python train.py --model="image classifier" --dataset="patchworks of several textures" --crop_scale_min=0.8 --color_jitter=0.2 --num_experts=16 --lr=0.0011 --beta2=0.999 --warmup_steps=630
Rows from expert 14 of block 3, named by matrix and row number. Rows with one number belong to one neuron. Each number is 500 + 25 x the weight over its row's rms, rounded and kept within 0 to 999. All counts start at 0. Numbers have three digits each. After the name is the row's rms in percent of the matrix's.
# gate: expert gate (model.blocks.3.mlp.gate, 16x64x256), inputs 0-255
# up: expert up (model.blocks.3.mlp.up, 16x64x256), inputs 0-255
# down: expert down (model.blocks.3.mlp.down, 16x256x64, transposed), outputs 0-255
gate.37 103:506483446510501495522525495501479481505492489507527509523452500496508496508475524481480535523489515482515515475499470487473491515500529522499502463494510503566498476522546473528507481510507504503517526540503461454479521553514493495501492498472547520533499526484544530497505522498523461526522477453500445473503506489513508543474514481523510537472541492513484570485523483486479514466532466486509481545561521517523547530505464474515510483488507537455482450482516468523539498481464527481516490454497500559538518494500508500487488490513491528526486504463513560450478502493529548515488514502506537496501499478548506478485500522477499485531489534522477457531486479525472498500506506495480508493486489542519541519546540525497472522509475501496439522484476553503471502518520494
gate.38 134:503496485497484531486463501491508509512526496483523506469478494502471509481479509514488539505504475480513528496492526509468536526470514522496503481525498500528492497528509532465477506476488518511525512537461417463515514484449513499481481528513499503465461497482474518476505480511505473525543474479486424470516436531542504537455528463510529541432517470514540567505502477505488516555523489498479472530533504468502506539495473479516505495534519467471549471524495469501555491498473529519489478520502545511495476518529464484500511527541445524552522491456502551516516505491502466497507530462510490499486507501527491513535498485454524495492507510511482482480505458501452515525527486498492526483491502507497507502533509527516501488532459479491449499502478511500482534518508518
gate.39 083:520512512501486536545524514522498487497528485448491472538515497534501532509518496466481486497432469495513534497552517549469546500447559529506549503491482507470514492509517483500450492501437482516534529512507496499489453472538518507466508513548542505497520507452505499468486535518511508503487491495514540508461484486551510492498466506498516497463501458517499514531520477514481441494503483475483499524475468497581476538529472488515470510528552512469504448512485507535508471527510523487512473551473491497463490529531486498481496494493494510524518501502533512521488498464522499494556524501521498474515483470482455513505514522509490498506507505538470549509483494516498504537510510487555463485490488494519523502474522511463506506520509523476519551475505487505469498525529491
gate.40 097:525492496495465505562467457490489508504493504470538497517492496502510540506479485461518495508475526542495510494498478490478554488463541508493517518469510498486530507521550508501485467517470465523504502467485526516472516543490507538494499456502474498499516553553473521526492513527486535522485499484495544515462487548527523472504487492483520487470497477482523471525432550508523527506488530481467476476509469494493492524491485535515497527527510491494485451483465505495468516495470493475521517485471526494463523500522540468499496487509515448501458545532513449538481491504538508515480516495545501456522490457495476529483507551504555487474517451542498517484507538532516469492511480489543477473527518517447507505496467513492472500482486525526523505481548461524520527490513522
gate.41 095:497511518490497517532492508525552525499493487471574529466487485501513536498447495516486532517493488489509497481517475491507468524429582533474523559485509488524513528485509500474484534532501513503538509479479444478490491513525496510485476519515514505468517493487486530450514479494491480519521532470516493503462446492503530473546476489521527506483497496515500493478464474520482531540507520534468459504497486513539477522483481490528508492511511471494446496486489506517537513488495506486499543482488501512494509497500493474483475511541518470508541515469531530500469521510504503507506511453546534500513498491505539546504529487512455473495500527543469506489473493460499485485502435505510430513440499504486497483490473531489487506509491499461537538463548510481485523558505481
gate.42 046:463497512511496479494499472484495491510499481489486490492478516514468559482516507473499497516507498518518547483471498532485509475505492493451513514466520499500513523474494502517511521502507531432479502508536514533475517463495508471536493542536510530467491485511502465490443495481495483441527533488541521500491518494517514477502499494513503510541503509501486473494505479528532484501518520501537524521551532501547526483480522518444557467486489495475513599485511569443526502509545457493513480463496528504486504483503482502455534538468498533489513522502547471500540481502494518512475524478495538485469503503521501525521489488502484473502484522449492458508490501547574497510459496510488483483506471510481535443483482482459527469466473494523518492469485511490493515505482495
gate.43 083:451513487509476545555490522486488521538520508481529499468497516510492549503508525492483501511468497451483487520496479533503521483460558521480481517485508489537495518468520526520479510494487493484507559486493461496504486487505511528495554515516471482493505513492465510468503494512504487493507483485504491503474470477535507541492532466551509508456499515517534534513501470484542509506484475491482458518534533527517478505481461508538514517533487526497484471506482513467519483522485518490510531547523506499526500549474479520480524512519465501513530506467487514536472495516521493463484494468539566432522452470540502555504488513541522492540516480506444497485482492537511519490437532535486475490503517513442501504520553496487477476546443499477508494474498530495488516504524494
gate.44 079:457528483492543475507491540496469495498502491529505485498505511519506488460481490520503464490501496470508541438507460510487485477476508533496482425511492505517521549483510487523485449482487545512488508480480496488487506478521494485521521482494532472503473505497507471523483509481492517500513525498487492503498532527522442474483491525481473515472495520438576552452520524508508484529529480498470498503515479486504497521476487469506480511570523477498507548462510500513494511504523476531478485519491482511501554469548512488469530524477504472492518520555495521452470528443491502507499518476514576473487494471495446491485443470505517482500470539489482533464512455472501498511475510480525500500529504551521518542505505509469550486530509490497497551511492504494498511505497475
up.37 101:503510475515525455429476503489464477519519473535485499476468491503504474492478534486505497511529536491529448480457484460526481488495461446493475419552497474528487512520521501521533464502537539490461496533525513458546505502460479456518479482530517532512490490477514439563503498475517514471525503493461478471547498505531508534482538500473501503479529562477495503442471509499515534505507484498521486489507538522487532507474487494447501474520449488482557534485495498503501498472510502502486493499524495533527515470478496483445510499502461523467534489482494523478522504508492486491494480502500494519470519536515464491478456505495472487484520525522481463476505504505489517488500503478457524499546483532510510513511493460534499480514506482537489492525470464518497502504484516
up.38 134:492487485510496475449494477523487523494509492495513514475471471495499463496530532498501465491514488498465458511483546466522489515515464498534522525558517507468523507525491535509497499521516505491499437523470516541492483503499480488498480471560478531440488415488493492488505441521488512493508496500477520475504468491482492503512475502484496486478469511542489488475493544512523480540458503519529491453480494495478470475467467487484466517514464491573548532525501480493476522471530537479508524475518516495463497513484478517457503508500522469458511465493469469517520519551517486526487479508457448544489518518505501520495532473504499526500490468480530525472521472513500510497540478478523520532529511511500499510520432483514536508460487463527516517507509449492501516508459521
up.39 084:539503529469491487530482484479485504512551512489456541471523495510503508523542452473527483494492514498453479515525480518486540461512480528476491523459531505463514518560531515559490495500468461499522458498491523474542472468471493488499535503549464485509517453516458481525489507538496532495489508535496551533541502533529531484500510526470482486483530529481508507527461511507565518513509527501500490489511514477479495492475462531493485513561464466511507509513485522508511509487508500496459501506504499490487476495515498473439516508491448517480536485500466464524485469493549472492482511513506467508515502509511474489541514520536536525477553480488482512466504518527503517491512520455503506463543491483489506533446523512526506435490499483517514529498492469531500515490530514
up.40 096:499483475503500496478492496468477459517545492502460500472496527489467486485533505515491504512511499477498492493499512527515483500567430476489466486522506473508496508507490526481547545487521508456478502534502503493538485453459508464523525498462501509496477503515502473500503460492513484437533483527507463512538516474469491529513543500527487506538526528486509534495561471508550506510502500506527507508553527507481546482480493469467546469503504520511545547506536502440538497505515484518491487508533481493535498533482474524507503528458471524489524511475482474462514483509474514486491485523471524500464489536528513477551475472535506507525494519407507462509496487503528502501467539527448535472482487504491484516488536485499500483521472507492470476470461527480496511493509514
up.41 096:499517505485529513520490536487505497519539472477528519504510502534480495485506503500505480502511484516456540472475485530511527477514490538470522471495558538494493509514504495498490482463486501491505496506500464512498517459460489467527518530507464489480482471522496496532506533490491479505496518509501526487535504524518490425479505488473513506452489541438545506480494509536532516551520493568481439500509524482513491495510485500478509502583461492505505521485489576506511518482530520529490479495501506497462502450538513488423543539484491495520524491551500504483536512515508459480491497462518502530482521505503490528484467468501474491458487514487496497484510469504488474496507494428517532488523468547501509523468500537481545470523505483506507537499483467466510527505530474
up.42 046:491549483504525490434517495488552544505503483501544508505535483516472478505463475506514514509551502492507463486485498460526457512476501521488520533518504551492486527519465501490507487536544545473524481479504453471524526474486482478479477519523471513505474463468521523470513466495523509518507540487534483490521518521507525449485527484483523505484479531510521467489478470476438499544512496542449451503482508483456507510513511530499476505510472417514485485508502522537477532504527498463490493479502537518484487497485494505516478512549485498517516503503462536481499501505467450489498483479508461511515549531518481550499490480451479506499521517545475523496505481458449515472509449488521503522493489486494510513501467493515548521485496456508530501506542490486490484532477504
up.43 071:494522506488523484532580510501502492522487494522512492513548491533472501523487472449514479491528500469463528497518517528519534516487503529503492464458498496495491488519503443512472464480496514517501520450508487495508514489501496484500533528491476456523500483449516528494453549504521502508437530473508478517515527507518508481453511508493496535470506512501501513544533463472482478472544462539489534536491509480501479482538526504540463508511499471477478470516502553545515480502499464491485436497486507509514484488540513471510507494487446550536492475510479536502509478438468470494517490499524497488537526476501495527485498483505505529474507514521480487509498487503499492502479549500507526523516513478526477525484578516489473476497503443479526515530467493554475502456534486
up.44 083:474503528511513479460580503557501527500468498511493502514467495531508492522495525473467487509521521487489450455483523489478465516512554519498519476536513510514527489491453482473490480528517524502471500507532505520458504541559463522516478483543509495502516454440558493472513532483495498529503475478474526450476490467519489546482458481514484513464475477530474491445520516468454491482518450509520496494487488554503478505516527484495460493499493498508502476502493494540449485512538516505510488491483508509485515498484491513486477489481512484488465460520520523491515522484505493514521480519489479538499535448509496516471519478489457517524472499551500516478478462495506508517501449472529502517524495548543530478519499493462514533499483491560495547517485485500516495531470486
down.37 104:464506519470464465515532505514493554519497487448512517435451492445473502522516506474483473506512489450510508450529468539474485564504538530459514521500523480534496492528512496501517498530513514510540502515466469522490528507532498493501523491522523515487524481487512519494510473501505483552511529492457516512471474529527481513530487519511441526459515470499486543521517485503475497529541538500522503481540481476459447536488507499527467455498503496511511509484538465483509515498501490484461500490484509481534513469507483523509487521528526531509495485505516562489468542476550535540534521557480505547478503483500485485512521492494527494509470505548478504477497430486470507476501484494513514543469511518494489517530485527454509511500487456477491517504509509503477519509509490
down.38 138:532509533499559532503493533512532512480482491480491480512485532505493468510548536526467490453477465504523512542490525503512470485473483465515503519539473494504457498467499498517474541484508467492517519481528491522537494470536492486507508500498488475507500496469491443468550490502479477490500522519511525508520464489468493519527501530487513472512498464498466493477500491523504532473457516513543450470451520532492491504516486490499519533486476532470504533489478503530497470461476544493542543534500477456498525489495523538479519482497539490453496460513512528505507530533518505491529510486481540508478483551482520480490503485522467478528465532483499524543487503494450507490498513504534480510467489488494474456473474516516505502483574520492540473468538513448529457542529460
down.39 077:476516499476485464464509496509478520523486534481474511467465485505445501500493480479511531509518506451511484460516460513496507494545483483524529505503532485543489473482500510510551545561567519455503494518466423523508539486494482476502497519538485532481504462468526484498516488510506496532546513483505477531522497505516513487476532484451476491480495520492519493510483488491500458516554510518556507488533457500494493491500513508512480478530493459492522489529502488489496490487495483468456502477481501493551518492533494474499526515507486522526503459514500554499434527483515489509486496506459474507490518538465488521512518454519503529525466527533492457476530519458499514471494480522450528524502470495527476486550488517504500500541487455489535508518517530485505544491453529
down.40 097:482488453534494478486561473455487474476517450489488537521517507455547499466515517515509507482477499536489497507489502488528494498527492467493484473509516492491499520469545495512483472512482503462447521509524523465485464488458478539548487532459471471478477491523486514517479503511508507490521495536498479481496480522484514538471445531546511512537508505508518531451501530502551493531465490518475488485508486500515478480474483512480528497506499516514499525479515529486534525523516523504501513488520482507480506552519470480481512489491469487500454535486476453500498485511498546529475528477505527484498503500514531471520484531498508493512535504403505491443535513530552479513474541478534500470562538531488530515529493468514518467508468525538473524477491487502505511513474534
down.41 097:520491498462497473501510517464458514539487503493485517444525509472460487506490463450506526538531531482488452489531457527515495508510507501469505494457518516502522481497474466527533528520546533496529496508523509510540519472509483479524502519466536530487512494494532536531492521469529520506475514498485502503526526546524500513476529500464466546515519540485477483513482470466451518484537551493502515497544517512496501496493531525491458488493511459481514492477508471474529524505549443472450447475446514531529519465558505474516484501486447547528502510493501527511468482488505511532503508531482507499468513498497488472488479492486522477518498516536461447490476494486504500479469496475470528550500503441539522506509527510516524500497492469457496500480469511525483510488522505
down.42 053:496533493474514491476485515496435511511476480484484520479549491479529472512497481510488520513511487508470536518509487484495491529507496524480466499490516533492501507507471485506476491458518484539528464505472521531527463463482447492486515487471502494519489462503517509540532520496506504520494487528451464512554510491499473487497524500483493496470504537486465517520480546515439491527514509559475509489476472472500479483479515508546441497512493482521524556488553489547505538472488528546476505480514464527463501511575490492478488516494499534505506498558446502466482487486498464515534523518499498555471551537480493462500501456484514498482560487485513516494477485508477509472513478454510486528536498512509512546525535519545495489507531527506473505520504506526496475536513521
down.43 084:510488513484512500473513495529531511506476518546490527503528490498485508490480450513476493501558537524467491516481467514530447481469521497500514498483506487513508517488502478503532496480540564534482480433528551455488518524523542487485474488483531520500476499503501529527499508456529513495486554484494499507516545537526468459516501504520505511532479495478511436510484472506458504500531548529527496521516475522474482462500566474512509520458481517527464519505491491507482504534521462508460490469508509509534519498477517472556491483535539485511475526511516529507486524482495505486469504523499509501498499521466473489504455477476480485482511529513476478516476521443473568481499461502505478558475466471545501478482514512546499535508539513472498495480499470507493465473489488
down.44 089:496510515506522497548519524533488507483498474496459509514499511495563480483521522522475412429478452486504514495489493511507499508483549519482527521521488510492493521528505486507450484479467504568541512492496522454512460481558488476523508517516516457534531491469503473496477534522483507524478472531461501523522486469504468504548483537495466500444501471489492526502508526519512500504478462467477492484505508500481462518510490487527478525509515528487518531452458494566486491497506525493521518505490492501538512483526515502477516501497516480454511483546497530508499513495509487482526508476547514525515507510508422474483465493475513472496497501490453559501512481497442508475500523476510504496490516485541489518471514513481486469512557488478501548527513503496532484500521477